{"gain_aug_db": 6, "tokenizer": "word", "norm_position": "pre", "fused_qkv": true, "bias": "none", "qk_norm": false, "beta1": 0.9, "max_steps": 7900, "epochs": 38.8}
Rows from block 5, named by matrix and row number. Rows with one number belong to one neuron. Each number is 128 + 32 x the weight over its row's rms, rounded and kept within 0 to 255. All counts start at 0. Numbers have three digits each. After the name is the row's rms in percent of the matrix's.
# fc1: MLP up (model.blocks.5.mlp.fc1.weight, 1024x256), inputs 0-127
# fc2: MLP down (model.blocks.5.mlp.fc2.weight, 256x1024, transposed), outputs 0-127
fc1.965 114:138140204139124097144155070115072063133089111129128125151130134057132151150176085123133120165107132126156118153123089169141151121134123176147184128125160126120118118173133105130082062130129107192171109122149121105089134138162163135199175143098193115159178125108160172124122116142160081108166112100190140093131091133125079079122064107140107167163089149156051153148071113138152113113111
fc1.966 112:120177148108142141146116163107060088112112091166136141108144125082136171111146170116110133131148147159078150097184110122149131171138086168145073113127181130120132077116099126118136159101100091131165178142155115080173164135170106204098082102088121152163115106092118122150174194158167138093111091140133138147118099094099126126061135070153127125184113147136057193144102181072183105159100
fc1.967 027:146165132115152194172109053185151165138089116102111136132107164139157176077123205099134098121119104168167067113127109174153127140151095102166111112150117129139126127144075140119121191187130087108152161112135118146220168070085141132083089149078098147123112112137155113149108135168127084071124114183143088134061123174126139144143125152106108122087149114141189085138093097119089151175166
fc1.968 122:148156110132142102168168112142175106183211114154171097133149085088199188078138159061127129156125187086105080121144094145156146145087148143141113085114180097129105132114153125109126122106119128114122168174117122074137139071146111086147122124107144117151131085141127168124159105095114184130149158054103109114142142106152155073130153142181128193124127100140121103196120142168155133203076
fc1.969 089:179135117138143149173151130108151117165145145116138128113139116146108141109159188153127109141119115117105136062113191148144135154102161128113142118095184148135101114124099113063182121155117071055157148174161152102140137073082178140095116078131169174110139144089133107092143114175106116106137150147131110111080130142167147161102068193128119151107120105126139165156081135114182165063153
fc1.970 123:069159106133142109134085163072123148130182158080051178112133146119172178066082101142122115136140064083156130092162111080111129122143097133072097122137189166109091158168133118096163110198125122131108134140122135089146142112139106170117098141120154148105110147125165171133175109125148117149037139133123132109136106101122168100135149146150127186077117171129130117095092094121064060142147
fc1.971 120:165067100068115113080160119157117166097136067076132163157109147123114122187091145069086154139129170100139089157100082134121091076116132175136123117078107148147146170127157091094144106077147197074142148078122064114096137122109113122145152128145138145162140123103126121154135096107147088125104177055167111163084205153128121104166136142170116161137105131177154072170091122146124152129114
fc1.972 116:109144150153083121188061129109113111115088137166125149150138099168200126102097059015134176145170195162138103121095094106090146104129104175101144120084147079111172123146153146180138211102175145169070125133106108105128190141153119129160089131126127158140194149129098150160129106140192148137085138122182146112086147173133162145115137137168111128119107154114105106122111182128092129144142
fc1.973 028:176075125092135155153160147149088211154086077139217164141078114090135121085143068092133127133095128112154127065054113106118128159145084109122184158115140156176086157096133117132075108128159164179146138156112126109154109111099167185136171102102167135115124121108175149130140105070120125121141117099125143100154099095139108141143190118165111119055116105048131136100197174083214140067137
fc1.974 026:167113149103137191094144125165184121149104139201149165106138103048151136159140114092163131113147100078128128073060140193117134119130195119178112127127153161167150187102114152132153093086105127168177106100108126110092096157142123109091138103148124171112125138124163138126177102133089125130108063082080112090097135156110131127053155123092146131133117177107191155126163129111125105100104
fc1.975 106:166133155058127094108091176136125086148164107110151173156077113126128109115188130151136119100112092106088076109138158155105111122120107079119042131092111076172148149177126106104106126127127094067125129117191129128150138067154150152174186090178135119096151145093155107148173089150133109178130146103105122122120149179148099111144131146141123191135144135181128137087106153144149149171103
fc1.976 128:100135147104117114087143063127151121105126086103148126175129107123142186093139091143067155125093192150097117138100140113149190064117076156161071049146118092111103083087148105132120086094168102101154174095124105084085130122162194101144119159113186121154137166142151193179138160187161191178107169109152047123131137180133127114140096142136129121157124151124122131192152147196115101134100
fc1.977 117:131108144124127087048131161129110113158176154085140154116104149085152188097070135109079145094166064110123071120141135146156119108111082166145103119188150138140169098181115082125116106118162166141175141129175083091106159156145159117126126037153141229111136133042115118183168093132106137122182153134142166177084104148134150111102142152139134202097097108155085100151149167123112143137049
fc1.978 107:132163178153140085106171070122081088086114123112155145167140145075122161174164083129121115132094132140152105163138064170157166112097136158157196150130163130102127111144127114125100084142119097175156121121128134120138115148128147168182125132088170090173176103123188178115122090112179104125162078069188152125112087137121083109115094135113098139185092135146054112132076098106147099132142
fc1.979 105:113110102154127155129135138130180153193148127164154167154135129102124162102151200148109122109093077093108161120131150122084136156124107137124064032103160140157080148150131089062154136099130153086143154154116124109104121116113140108093125126125142180093135092091183077133192145087081072111143139165103160127109154109118123091147116134119073153077080129138189098135106117130139134090113
fc1.980 090:141178139127095128144127137140094122069114136105164126093157153090135183160134143152112116134133148133129095075155152157149109160132158147144166141149121164114149088160111109114122159162111119134194115109122135103182159126102204175122125106148168172139145173067152096098153145092155158116130102120084119074103142133068113088114098130140108118126117143098098142142129171048202135159031
fc1.981 123:111135093089121113124146103099130088115082126100134113126157151088178137111110161083086172145149120091086096110154141107120184101142131255159139116153132175157096113163183093054205226147145159096185126132144099049147129088127167132097141114123157166145118162089143124139151144103121150061082134109144135071113167117132157118105156111183099133135086175065124139193136150090171166123056
fc1.982 024:134119140065138190064164109107167159161068078166095133142105115169083148102166127102134105117104114095174050126078126077114119157130119135150123133077073146209160143123098129136155129118112119117171093126081140137095103133159129169111141149110173133116092139181133137120196079147155145169056078091140136111108092187137117057108125121149156125104167187113160148103172187140180125091134
fc1.983 106:119126173125142159127174150137139120202152080090161209129120155117152129106137156128113144070103065092102123087112136070165150143069105149115097098095173180151107137132158106094158124091172175068138128144114135089112170109140071124073148117129098178142139112123195122176191104138128076151197117124121155049054142135097135117111120158129118164136086125148130116118167139157181148165115
fc1.984 115:126143090102133075127101135111164101168099153209119148138135151173145100096149121064072134086099071115081132154165120172111147171158105161124083090126113083145111071167090055060166089133121107140086147154138076082081129145113181132117104151065131164112165093117082087127138145127089090100117139103130152140114107100151099125136145135125109143172088146115124072106095133141078106151113
fc1.985 121:130101141120141111127125133108110076156089118183167141156109152182164164102140187057080169150118131140136122118134086094105223121122108251173101066172115107163129132140178100122160112069107134158074161156133054071087079137095118124137141138110129138188122077149118138157167144141177123137116095126173131097111136139152073140121155074131100096179070179132140103131148096050105126124105
fc1.986 030:114144129059123121131165105075162186176107158105200152143080144052140117127116155111164133121108100086159123117073070136099117139096140121156133127153090138192143169120151144182112141153083138115157157179155140129131164091164185115110085134138167126148139099140076145154212119087144131151111120084123116117091158092109133131127044140138146151121142167059128117124165075157195062131113
fc1.987 123:142165092092085144132142188106153121072149052164118128092096195086148100135203127137089114146105193103092088071142158147137103098158141155130091070173131152124078127155169099122152115131121098146085174121145065111140109051198127138105151141057204132205152127123077135140142106130197152178097123064176114094127105130137163096116095148137171157163156079080107130165110155149139121174091
fc1.988 108:129137136127024141157154124180064137074115098097072137132200104105150153144174128137108137121122146117127097085114127181142111092114143158100125126104133162100122128144149122130118146136151143142146096136149147094118134102129128194178140132167160127115125141089121069105104160124191126099182106111143074139075138160038154119160165117087115142095093141133116133170149156132175137121124
fc1.989 120:135172095129106107168158093140111074211192153103145128113134135209112201104117161160124133136125125168120160058146113116119119135129103129099162105082141104155122075183126115073172130118143123102080177166134161109115151072063087118098088128135089100128140129109120054142164161120160135086170070097140123169137070132153065167158140097121058134183132114112109137160139175088118108136140
fc2.965 126:171150170138102155162127184124118119172139153170184138153064110114142152185174118125100129105108143142151099146126074098140217101098113101105161149162174057187194135132137145183076153064133129136066116129106146101111115154175106109169152096156073096127139068076141161171114130148157073152182090095147106153135114146102096098155187116132142095126109102227095139142151093106155100163127
fc2.966 098:172131114128122145148154105107156182085098105081103158136090160136054110160086106160192132134137104083135137126110112125105101106113129116140190202110094164095172192148162137203180114131139114107151091091120080179123181173085097101120122141173139068181076121172123135153110084091079134140088125137077138149125097147127091143169137137126116133140142187120130115134115117138132097140156
fc2.967 030:105123088139082137136127200096101129176113154141124128089154107144160091101122104093220137173131129124126129109103114129117123084121135115103169158171124099152159114130099169155104146088112157174114123088191153060137100161130160147090091063150083109123146085182121182130127146091155192177145164089107187099143095115104156122125040093116127105156147086143122160150154122118137141121153
fc2.968 124:122110194098131206131079108151066103131089124156129120123141154152146058202152147122170122128126154145128080123074153126115162138153138159128136183068094114143126135147162095138097139113110176142118099141135075079110132084145138136146202109166090118085208148146095065155116106160143040137170123113117120107129140169119092155117166135121087105129112137130154189122150097124167195087112
fc2.969 090:136081069124139130131101102127109138128124145221125095115168193169103137146109058139103114138112132122147127144134073162066114157153210122177129131131097079116114129165178133184103187118080114198130158134090094114125078144085210111154122158079135093173165099160077130063120135096117199155115142109065204110132110108166104190192155143110093108155161160077102090099113135134118149099173
fc2.970 153:172169145132105094095210092179065068109101086140177071163116123141150164170189118095096136107081190162126108170097083134168182131087123166186159183153153109141134100103129134158094087070106114147116113153117100096129104163148137107153151152078095114189130084147143167185084160153161155117171093138229121127139084187126087117099106099108147074171104119131118123169107078112095125165105
fc2.971 132:101137074176144157170059117093141201118098227117143126096157177136165150100062150138158134107133115108128185110110136172095103143138121097152128075101172177098132103113099158107175094202139098136149149135101151124139159128087165134107122101105127149099135137162136145157188124091088216113090100134074114126169096080135133125142108150140106145114146145047181125090091175118127092110157
fc2.972 135:137080151154115147166119120138152172110138104119167113147134095085107132130088104135109144180172175153200111172132099104130110104149166147128142089137117151176114203071124228163104112103110174112169124143119173241171146128136048057139145095182135077139120147137137107133105097142112126138123167109118118115119130115123154136159069095162116111112157098181155158144135112109170144101153
fc2.973 034:112124098140110110170126124127085162132130097122069147142146085081122066164094070221100109130111113186129159218148149147160157142083149091155112122101063160093147157139156112121131173128086114066125134131105114134165148129138158071078068155098078130136091153124089137118127168178119109109119141159076176089149165146155124121063081142128192177102153106155124170132053111153117128176129
fc2.974 033:153114135166098113129121137120139165087148148065155120106087135129158167095129118129070122157145143165150150072119155134141143175053085099120136112096107128071158149165141135133167155167098119065065094162139147146144134102128212094135116155094112102150113111153109139173095095227116133099142152127136083091147126110120162119104093132129126084123103098153098133161049169169123131111120
fc2.975 103:165129083127111122160064165119160152098149185170189145136111113154108080124153078148163139080128126090124139182084099113081148108146137068116114212111087125165146173164156111161153145134117106109128121102092112159072133148110117127127158118181108041092140118144114131109172085102119075140106158117140149101193176085168131107156143116156085147189146154138126140100027118122132138080159
fc2.976 151:134104163118133159100176165087073076122168060156172136121148150099144121181186126102098099121096211110115104138104103070172137132133137177147074169133125138096120095138140144240099142098110107168119126187092064100135101108189073072151133123117126102082144092177117124106127101182181112131169157133183188131106138082131115118123169107123105119147123108170112134129069107135123133164104
fc2.977 087:101169110110146098074172115128166140115129133111114142123087146100145104097114159114159108077123096165165109147131196112207133138120157163147105127126141140110098106107202059149101088129200181090205128154179084086171100121150152092117174117175116158076133157133053092137134087122090135132140124161117172117080097135203171149110105130168155128142128161084102120123180122154164188125161
fc2.978 123:175180145103121163181124154129093091154183176126165119136115106140126141173103107112119111139118140091139068120124076111138174118096128141086189211145196082159201098161080161166096149117102121165099101119114158083096145166183084149146132079158081135139123121092125137167100152142146084126168099122151118152172105140105120095110130107178152149123112127181083160140160147105155105163108
fc2.979 117:176130097098136114165188140121177165134118092130127116162105136209131146105126155111145139139136139193134087111110180159129096143078178123093136155131086134056138165084093127184127143191124092071112137115106079132208070221110118128142118126170105098173155111173083119081099113087186122123091121129137192115116078162126144163074124099114154074132164082101132151138149113125179124140153
fc2.980 108:124103097204100166150132133116150149148113122130119103158190117181094092115207105131151124099104160171133174127115164141128081079088169138122146132135120095105131175102119177159156152124112071165102118151124143091109075113112092067153102180109149102097102124174046149064135140110120166167191082141111107141081112098153157164149114149101119095131102099135099099122143114214158144128174
fc2.981 135:165098123116128152146085140103173135118138096161158157148101140133086096163119161203205139103135097131123116102092160083071120168150131099128083133151077158183113153131163152153102181156125116035108139146084099158075136177117110150098135110160120102111108189143164149094126125162152062154052153111151173102153174108118123110126192106092172135126101169152155100192099128110111169131145
fc2.982 030:131084126111116106208166133179071118101185161160152122162167135130165110129126128111157136156126119189096189072156151226112151141097140112093109150148188146104087146152174138102131151124087170086103117130053138174210086113149154087102067134141125101106153204134114123142111128139096132178076122185149180084173170084127127086126145113135168124126152083141159193150123125182146167138115
fc2.983 080:153091098075149139170193083152129098110146092140072151121111153190138106155099159099099162189120138147148075097112150112106120107085133152072191133116082149070107130101102127122145142132140160105136127101155064091160131180136119126105154114147106110169151157142087129147084072136147121071069171124186181117086136157186161146109096148150157095163174076125083158133126098114126119135119
fc2.984 133:152106141137137092074176143135122152159170093130179160134124121121015138127175150135126045096126086118114150161141158120179107132067162111163108160133113143134115149102142072095122120118119119088162119128087126174098091137101097131112083162188126084131084117155147094046139158138119079180175159117145149093151161098102148110107147095131124151092112133164125128124121090152168123096097
fc2.985 139:079131133132144115111100140057167201138113081148048145126147132082120068118141147168154159133119111137136164102118154147101108161178113089134090112102083162086109107097131126107161174179141087073223137141153160142122150124096146114093088172132131095118170219132155091066107100165108139127039182167063138122108153096146181125158113189123110183082168139102159086103088156133112150151152
fc2.986 032:107072122129130146145134166161064114175124124153137105094154130140086081128094078172130060127162175170127134162120167139080129143070121175105174164165154149082121083101143146138145135155111168114119110109138194158161125104088189125125099145113119125121076165086156077138029130183088187119100132130122149124163173117091173089175139106141130117057182110194144158141046136140120147181114
fc2.987 126:141139189106154082130127098116110116150045182126118162150141093141128147148123095123153145126147133136166162142119112169117167129104206098158155203082137105093175083131089099121146105165114117141131125133113174154143124194147160135168101076136095110108145128126163103104117085137118123131100132175141165162120078159108116126117088123110061100118093195207124154087069078123122145120214
fc2.988 082:118160075153154094128114168097154197152132141139098097132099181126095082125138145139136100087131116086101147118135109069149112059157118122082102170141069119091102121136167151132118106119169162120132139070110055136157132111102073102132138149165134102149045114103100116135080124165204107177134150156200167127128200116169161100158142124146100151210141169184107141129116127165132109080103
fc2.989 122:124092171153128159177095100094120128116140145124120110105144204165150101109120139116143175159178112115141114093131103120118128149124128156149144173123097137077141119196095151176145144125126101181074113129090066118121128126113082159138110174118140146184184124199096185055099121158139147155124115099085159091104067079134111153163160123086105137132161117033119083118148185096147114129120